config = dict(
    crop_scale_min=1,
    translate=0.06,
    inner_norm=False,
    patch_size=[4, 4],
    conv_stem=False,
    kernel_size=5,
    label_smoothing=0.2,
    loss='cross_entropy',
    residual_init='scaled_by_depth',
    eps=1e-10,
    grad_clip=5.0,
    epochs=71.8,
    lr_schedule='cosine',
)
Rows from block 4 of a small image classifier, named by matrix and row number. Rows with one number belong to one neuron. Each number is 500 + 50 x the weight over its row's rms, rounded and kept within 0 to 999. All counts start at 0. Numbers have three digits each.
After each neuron's rows are labels from the 100 images, of 14848, where the neuron reaches its highest value: "responds to" is what is common among them; "patch colour" is the nearest of a few named colours to the mean colour under the peak. Only what is clearly more common there than usual is listed. The data: views of escape-time and Newton fractals.
# fc1: MLP up (model.blocks.4.mlp.fc1.weight, 768x128), inputs 0-127
# fc2: MLP down (model.blocks.4.mlp.fc2.weight, 128x768, transposed), outputs 0-127

fc1.359:524518480390604527448464454489591468575504542556438527551447527435547428425426528480508491473499494516485565452514568522550546487503516521440509523504451426508556548525474548541532453492501482450517403491422511451547464509564562529530552364561457515431510551425580472500447541456591551481466670500534477485534481500526439534492519520385444517531493407539451517495541395551557468491480
fc2.359:581523500530464463509442500507413468470485585532502488487460520536524455577531532458540397530486549415489528496532525533596440507490533437501521438526499420451462458552513544455455533505540430502476595514516446549496521412545477527506530455594552474642499482427541472447481556579494474474556550430552638495611507567532495438573437448500445510520516550579450432533563444479512405438546
responds to: Mandelbrot set; Julia set
patch colour: black

fc1.543:503541559436520499441518448528547502466466479500557490492509542614456407561572561430510473587545462505595423501441513453488482486496533508521410452394562465502495515583400520503550507536544562498436478556472520517441524549527576465461595587456440511391601519459517427419498480507587492509480505524520467518494537568517466485537502650538409546493471508532422475497511520531404566515469
fc2.543:505447510464517482408477542521529430504561462485495515456485559464496606520409540531508519557507488517550445539470478483499560480457441557428449472477623478479511455466450459471474504460449404496505463465441393606454422510571617497492490594509542501602447515449490510541344509553507523559454469503486546525417535552548443500498379466503525622455526541436463457475488524426519528513518
responds to: Newton basins of five roots
patch colour: black

fc1.549:483402515475446559486409478609516484402540533494498554401539531608467389621578527460445487545472418503529593482531552441442456456442618545504431499477463436445526597513553516570521498521480503506478554547452499509504522558475571485490493542504412527498601599457511500489487519440489523544487481422448423482490537563496414523490588520494550439530496489510546551489483482500409501527472
fc2.549:516552459456537532470491573454547516482645517513453444398521503521484519541441569513496411540555569533461508463494568453385499468539480513524521545490637489584564445464466448619506456534494583441482509578403480520416420476500474439485467580548445488541487561457409499488546470457466579528534492542500468424529475513491573549516563543497522480427544628523510488552516456439487475495499
responds to: Mandelbrot set
patch colour: black

fc1.767:505484404466510498549491493561464517438412532513499509444435498455487536568479534488456495449535561543445566643468473508455610542511484510453446477498410475510523504556496516537470515607480496497492428499392620536474531536444559445456609491508585510482488528501621391464472451503576483564557485552515592451581503543524569459509548480483445516474431485593523498594491460510438441492489
fc2.767:592514511435478504536506517566460509499540537445485476416542469485640639542500496497532565506544401498536509628561488509508497545510506515402455491471466529529497524445485562487556522481389468550445430509470507536492520518456574553545477410513528514513577608466504500614543475574419476466514451526516494490418398562521518490566506491541532535532404450408584453485417537464513489501466
responds to: Newton basins of three roots
patch colour: black

fc1.480:526475549519591561454379463456454537511437487577402584585524377507539516481528478481487553500496536378498459523546468410421469500607528475585522459470499550447504475517428550474574503497544512444468564554507504466514513526577568509509477480422479481464488559403465445494504534463509614472413514499424569488458521587459471496472516447429426411522512476507568521529466457479531581557482
fc2.480:484516488393463594465548463485530531486529491480475472499456624512476521402450540453564456472521459475598503493562502540484509443458516517566508541449537409499463505522464573519475491523463497502414597539513544494520485410570579496542518530521550477519500477549531559439350498495527644496516504526539526476482476560477551553496517451493398444605514483602436455591448409416520527548535
responds to: Newton basins of five roots
patch colour: black

fc1.686:590439414500473548478438410437478502481477504472564503442530453456412612554556509563556531499433515409530532522521448459435586571627550470441529551518513483495496521496486602511525452519505442491434448507455525536563512510516450520508477515547452504463451514467523494583430453468570521511474565514484404498458510520409574482570462525509502474565473484466430523486437443402538591434365
fc2.686:495504520450496552489458453544443472489578501467546504435536518501448592485563577486497517469463416479664463523510545531483562513464477447523405538520450466471485590469601541468537537512496454478433491388501500546535529472542498466503495508472483440420470491502440449497522512556460448472363476495509540489505477569503431526416538423484525536495542414378630572547465429458489493482375
responds to: tricorn
patch colour: black

fc1.115:550420570481537529504530509467447422520430496467564543531461508551500497565468505410477646525463414376544551502483468545497505451567430440594554489454422415555538504525464497434519444480464518499557450522512404490526606485483539527569518470492476539458550519481524491522423478541430527452555490472485603501447559572479433508504520623494522549452503499552482512407560507406526584543462
fc2.115:465547468470557394339539428552464464476463524438493490458529489472552394492611560591501482504495519538569543458442529521518457474411516507486371480536446432572482512500548464483523545515407562463467480499486479460479511575416456500497539461493426422409460479508475543455487506605524514525516517532514458534552443528484567501512465528445486494546528498466526439456573579610526577571416
responds to: tricorn
patch colour: black

fc1.282:536502583458462562396543432445454545515543545393404510484474503493395499503371485499463492590437427467498459521560521488544542539535554452609562460501525557429481563467492508489559513433517496594519487486443482499495555468587529437544521517432473618437509620538491486538459511493535472551403448519456540495483528535499533565500528464623444541480516555437453518433555541520522555500482
fc2.282:471552436513468454463525399513445501525497540528510569448514403591504458498542577562516487420475473430510461527516445482536510528522519531440436555577476471560393551458594522526550511372519439481507567502516470510494560518573464587569533516481560464501668546613537452440465518602541503445477430478557571463551466535516485578515477425487511557494513491463585509462467511476460547537533
responds to: Newton basins of five roots
patch colour: grey

fc1.182:495494474595579500626486472447450433541498498516493505524503456475470366510571566505526524494563490496661494551452500460438509483506581525429551447487483451397554502588482572457519377527542533615526519600507489493532504420498483474439509485423459513473542498446512558514501548424510564471452503519515447482501453514527535400522459496545582547491543545503494503431539430429545550553428
fc2.182:493541515497527446500462460504383477509526480516502481458534422371400575495553524467450488474474510560500530514447529466465498514486475552539439516518463507463495484527503524501462499483383557538455601496591510498482566531484700486510421439494491564478436532515479509470442518514540574417446519537452503527612593553518438618526484552506501474578546551578554540537569440538463493429538
responds to: Newton basins of five roots
patch colour: grey

fc1.303:517441520506493509255519503497543506562534511539543499587468443447472510514411540499479433580496431447499513510436469436460508557494495474474459401564545479596529506533499550475524544555577549499531478561452464546490545483454514551476501537442422462430419490531564535531495561517483583487517522484525594504517483517590438507534601557468493548492546443451488506531500440562442619456491
fc2.303:506506542493515521411498503423552490529487482438482458537453455501452504505546447431473500418416429478486491545599606569537493524480418478533474431454581462350533516484586527540553475395461466429514461520542553524523542529537466466425579537501571508565530538580501602569484520519485506593646493520495502513474516425484461454563464504529550565534577509476465539511456403501573542499519
responds to: tricorn
patch colour: black

fc1.218:491475477492450487454529503501541418570473561510467488470480488541473543516402512392472498658573524446432408584440502470443535441466478470551561462526496522468501552601478517576578469565455488505594387410463460458580534450517529493458462527496444529564595538500486458452432556576508527517496524551482446428378597562467506549609480474501474475518515459502504540480550468523498511472501
fc2.218:493566452533464605556447520533478525431485489485488555432491431505464486453463520452502501463424460557496473544521464493494525544496561543421560472489532311467564507536519519495465468522458557408484442545504566467474578474494478602491508527516477539543526454593475518375489524546623551624512428540467463512517532409461560574555415474497523530530475466467543447487420530502490565587471
responds to: tricorn
patch colour: black

fc1.709:542582543518465437456473522572505439487572610505457482556493474380478451527360533434531403535460458507465512494443571545439542475584589507554460555509572511526492512620449525493537462489585527601577510511392540549526525482480560524564561408520422511454483492466486477441522429476512499452574459554518511509569453553446456458524588557465524436485526491520507545511537444454542465507489
fc2.709:498595578503490512486412415492485423507482502412505481547463530395464500575607525501543543476530460503425631448543573489533540544476557441481588480458542450535431506424548470499499535558527525462482432511471542426509470465500455473458480536568546484558482513521531569406513488405456488596545485486531537512484418387474573502474453432580473450518489420449427573451434463527526530484431
responds to: vivid
patch colour: purple

fc1.47:512444506466578456519497383383557482579475513487522556511510483538441539552501587485411474489517509564476478596516559407464419458567623443611476449510503600437544502541432451467483513521510554471484452524471538569464565503453495501475437541427438542447551518503462544374540580477542534519523493555466519491557515506529446437504559459555512421510506491433427600523511430469458524548485
fc2.47:518524599415469503471588487541525562520598518455537497443445528561550476541472510473556439511536509527497479480514521544573472430486478449584505536524538528535572486441437436474528497482521495398473581523506483564430507488529560381480497520550503512573532506459438588514432482544541581449490597544520539527469478611460473330515490512514402477478567515587438519576560438445526451488552
responds to: Mandelbrot set; dark
patch colour: black

fc1.220:511455577508577501384392553475458486459516607458514551480573434508432458464511545488381499433484473579514454351479556463485536439492520493458450604506496559541485533522506449565457545499480487573520490517515577579472601547509492530619506524508554523427433476455565453399452409489512535462569512395458537516481533475556521472477489482546516514473536411504484472470548451464506514536518
fc2.220:542456393456470457472537511479547485501463604590472463506544494453479534575548516583413588465530557674543572518488473483509503590525519552508476484552459465449489493627402461459431477495510518485442522539469560523463540424548512522492536475429541537475494511450454482419514427501559457572524424481426470504545438464420401526450438422551550519544539491528475475517458555536469528480577
responds to: vivid
patch colour: green

fc1.482:487492492419529475538519587435492491479499526485426551522539476648418525542421571496480564477518487556517389490430532536504555483450464497521476475491589447539491498591480464533540503437478579526504576463491465531511575443595476503418494491461497543602588481438573500483514549563407458507493472532547569380456474553598497513557527480544508382415436429484534505480516457479499458534562
fc2.482:489461518535503525613519451610435553470523499425517524515626535542522468456438489529479475520479515560519506482471475480463497527406517461498488460518401454540418492446535525450538499507456486562564508544546451479485510481515669550479486471535548494469439486501526471505539487463427413517464392504494556590496481535504515385558497494544433460559467375612497474558603470459457508458614
responds to: tricorn
patch colour: black

fc1.104:513455481466507572426543458571468552496480534427395490505502490537484535475573511484468518517550498425538416533436386535533540394456468447513474393448447467429519495534537515454575485555448520517577488491530618511515601584445479469493523542521559491497526604514529566495482543499520490489490536501472498433550586530592475451440462566505509564425623429538489427435565428471512460581486
fc2.104:449607573370489478519457502522597456576483481389431479477476503508419493534523538514399608455527489534499488494526533499616607484507483508600548490530430495535479501493511563460592520499449490485564515609460463515420511433506507427464452505571545561453446542499445536557489492600472531478477469496489464485475459523417526469509431541584477515535579510472460469465502502554510534612593
responds to: Mandelbrot set
patch colour: black

fc1.588:532508531586445542534404552488459524534544484586432510560458525421477512458421509526516522517505477513454468592392482451479544553447504510512522560529550517473462520411454541493539446505568542520524522557422503489535482515531415489469580614513547519467521545506523449475465489475543489488423480486380494471557491558527461405502434461538571509464533575391563623495586463523604622535459
fc2.588:511519480438522488430575516538524566523532446498404504461475411567435542407538536455494583488489441541527588550523548486580469553499540514505524544491429539488535550515410560506507503515527508485495422514646380454516525495587512545571500475493529580460610456496488391487456475541495527542476475492438503559409497515478411518493509454439582482434560436535438504467564515391454560553468
responds to: Newton basins of three roots; Mandelbrot set
patch colour: black

fc1.621:515514544437421490528518436559535558483412489560532574507414515446477457542470502460459457490516516524476462583522509493505451526593534511496494467479558547544527493519521539616478554459486495378619457480453521468492518547502531644475566401441522434521428604419538538487518463469566529484533458447393484461456473543492492499541547451379422386533550541569495471491526481481413513501498
fc2.621:579532524523541450579380558511523567570545573427476511540549496582584501520448472430500497461539452512509514558553554480562512478550427497515371528461495516465493532568561428526610439430476522452554590469561532533515461578563475557546521479473490535622485483444541600467509473460564542442562514476510460536523529583505495527525535464557486502510494557501444395610517539493482570546546
responds to: Newton basins of five roots
patch colour: black

fc1.417:579539499496425488442521506583524563460471457445493597443478603556501497473502594435422588398488412450496487482500557490462510478575500509494473443550515540520570499590477515551504437472502424481552432563533400578474468480481501560578515551445541528540521510473461462563454591501436538429471520553549562468423470573472542458547463610511470514407548543528531524452523521520456504449385
fc2.417:444454515564527427509505490476555539530498444573540507555509460553450490562557476489411560613527574500563490566498448547446417502494567450396508412440470368436493511522485422427478602457567456512503472381507482535531475493427541570436481492522505493485522511490531535561559556541492519558535482505507596563569467443475516453462627449468484502495488555487545543557561581428553479501463
responds to: vivid
patch colour: green